config = dict(
    encoder_arch='mobilenet_v2',
    model='spectrogram VQ-VAE',
    dataset='notes from a synthesiser with random patches',
    train_examples=78125,
    n_mels=64,
    hop_length=160,
    input='log_mel',
    win_length=512,
    bottleneck='vq',
    downsampling_factor=8,
    encoder_norm='batchnorm',
    encoder_activation='relu6',
    encoder_depths=[3, 3, 3, 3],
    encoder_kernel_size=5,
    encoder_stem='single',
    encoder_expansion=4,
    encoder_widths=[16, 32, 64, 128],
    loss='l1',
    latent_channels=4,
    decoder_norm='batchnorm',
    decoder_activation='leaky_relu',
    decoder_widths=[64, 128, 256, 256],
    decoder_blocks_per_level=1,
    decoder_block='basic',
    decoder_attention=True,
    decoder_upsampling='transposed_conv',
    codebook_size=512,
    init='lecun_normal',
    residual_init='zero_last',
    optimizer='soap',
    beta2=0.99,
    lr=0.0025,
    beta1=0.95,
    shampoo_beta=0.99,
    eps=1e-08,
    precondition_frequency=50,
    max_precond_dim=1024,
    merge_dims=True,
    one_sided=False,
    adamw_lr_other_params=0.0014,
    grad_clip=1.0,
    ema_decay=0.995,
    steps=6600,
    batch_size=64,
    epochs=5.4,
    lr_schedule='wsd_sqrt',
    decay_fraction=0.4,
    final_lr_fraction=0,
    warmup_steps=190,
    weight_decay=0.0,
    adamw_weight_decay_other_params=0,
)
Rows from block 0 of the decoder of a small spectrogram VQ-VAE, named by matrix and row number. Rows with one number belong to one channel. Each number is 200 + 40 x the weight over its row's rms, rounded and kept within 0 to 999. All counts start at 0.
After each channel's rows are labels from the 100 clips, of 14976, where the channel reaches its highest value: "strongest on" is what is common among them. Only what is clearly more common there than usual is listed. The data: notes from a synthesiser with random patches.
# convs0: first 3x3 conv (decoder.mid.0.convs.0.weight, 256x256x3x3, each kernel summed), inputs 172-255
# convs1: second 3x3 conv (decoder.mid.0.convs.1.weight, 256x256x3x3, transposed, each kernel summed), outputs 172-255

convs0.116,205,262,163,282,198,178,177,240,233,195,247,182,176,218,160,179,211,284,225,202,196,218,165,243,109,239,181,208,231,157,216,182,195,202,194,224,196,213,178,131,180,199,230,204,183,209,176,145,159,190,186,229,140,187,202,175,240,218,158,217,100,228,173,151,211,138,156,189,182,210,231,193,229,228,262,174,219,213,246,181,150,209,226,124
convs1.116,270,173,188,185,140,265,172,222,235,245,180,211,178,185,178,168,266,232,202,220,193,176,163,189,110,226,232,211,184,169,195,231,161,161,234,226,290,276,155,158,122,273,211,279,220,234,165,130,145,308,227,254,202,244,170,192,251,133,238,176,183,183,227,186,137,181,176,173,160,146,253,117,207,174,169,193,116,209,225,220,215,209,175,196
strongest on: drive

convs0.246,201,216,152,265,141,188,162,210,204,238,202,200,202,234,165,312,227,211,140,133,198,213,250,134,178,153,126,172,164,195,160,226,238,232,189,185,243,201,149,238,261,137,168,197,215,196,188,163,148,184,221,197,275,122,230,143,224,229,178,233,236,151,223,186,172,155,188,222,209,170,214,186,260,219,156,165,150,188,195,172,235,161,199,181
convs1.246,170,278,150,174,222,209,176,247,209,254,177,131,167,183,214,183,137,168,131,142,219,215,257,267,186,153,251,184,173,222,201,191,219,167,312,97,97,180,209,155,192,229,201,204,230,168,257,210,158,246,211,232,186,168,175,226,205,202,132,162,208,269,263,246,199,228,179,283,184,161,179,143,142,209,149,195,274,158,260,157,233,220,150,169
strongest on: drive; gate; noise

convs0.230,180,219,239,209,232,212,213,205,166,208,212,192,251,226,171,125,135,172,211,217,246,198,305,141,158,219,177,270,219,206,124,197,218,177,157,207,175,190,213,112,182,190,220,177,164,216,245,250,288,241,228,206,240,175,190,119,237,184,203,308,170,189,287,226,119,142,173,215,221,267,233,254,207,307,192,258,151,229,220,240,123,194,238,252
convs1.230,203,178,166,202,228,174,206,192,184,223,177,136,198,207,199,259,156,193,177,218,223,172,150,114,189,171,206,181,196,149,232,234,286,141,229,237,245,169,221,128,246,196,177,202,223,248,214,214,181,172,162,186,142,169,202,246,188,234,218,211,197,261,190,128,246,164,259,193,165,198,260,219,173,163,185,208,177,243,188,170,239,179,196,191
strongest on: pitch class: C; square; harmonic FM

convs0.99,177,242,151,196,242,232,264,188,224,158,192,267,250,213,290,187,165,236,193,217,229,160,233,217,221,172,161,200,164,183,122,227,198,232,226,175,223,147,198,185,249,254,198,192,183,178,214,176,205,257,208,151,217,147,240,192,168,232,179,133,244,187,230,188,269,131,191,155,195,139,81,181,179,195,265,153,170,166,171,258,208,232,230,241
convs1.99,164,220,181,169,170,197,205,225,191,210,194,204,183,257,103,122,223,210,216,180,176,200,180,246,141,211,241,247,247,157,110,200,171,220,183,281,216,208,251,203,164,189,268,210,213,228,189,187,205,167,187,229,231,57,205,192,187,189,261,128,175,213,256,215,163,170,116,213,227,193,200,179,224,219,217,152,188,230,250,204,284,243,210,237
strongest on: drive; noise

convs0.237,216,205,204,208,204,193,113,204,217,175,177,242,166,163,269,177,80,183,227,137,212,193,78,159,226,197,197,230,206,171,194,167,168,186,212,150,186,176,179,179,184,186,199,191,213,250,241,140,213,252,265,215,204,224,211,244,174,272,272,263,191,204,193,182,167,159,198,182,188,171,198,203,201,224,248,213,271,193,147,203,215,167,231,220
convs1.237,234,156,205,183,269,189,177,106,148,152,192,216,193,191,231,241,174,195,180,225,161,226,187,152,262,209,189,162,217,227,228,206,224,166,183,179,218,185,170,209,279,198,266,199,273,199,245,268,193,191,221,172,188,221,270,215,242,247,191,242,193,200,214,163,205,194,158,130,196,202,199,166,237,152,194,129,138,195,177,189,222,193,252,217
strongest on: drive; pad; noise

convs0.25,168,190,182,155,217,211,257,212,163,216,194,150,183,176,143,299,174,177,203,205,235,214,201,268,132,254,158,170,155,182,211,204,215,245,227,132,161,148,174,119,202,201,186,235,242,214,227,158,228,229,113,265,270,192,163,201,149,209,152,160,239,193,180,191,253,174,166,156,194,271,266,232,129,208,213,221,195,184,215,205,220,248,196,175
convs1.25,217,179,238,198,163,230,185,243,142,169,209,272,235,189,180,161,169,214,265,237,237,255,140,190,135,258,198,215,167,230,241,163,180,162,265,221,194,179,224,229,187,162,146,199,151,219,196,205,224,262,206,187,211,211,253,198,241,156,198,206,156,286,187,203,194,224,200,199,163,267,213,217,184,197,216,181,192,274,154,164,202,187,141,138
strongest on: pitch class: C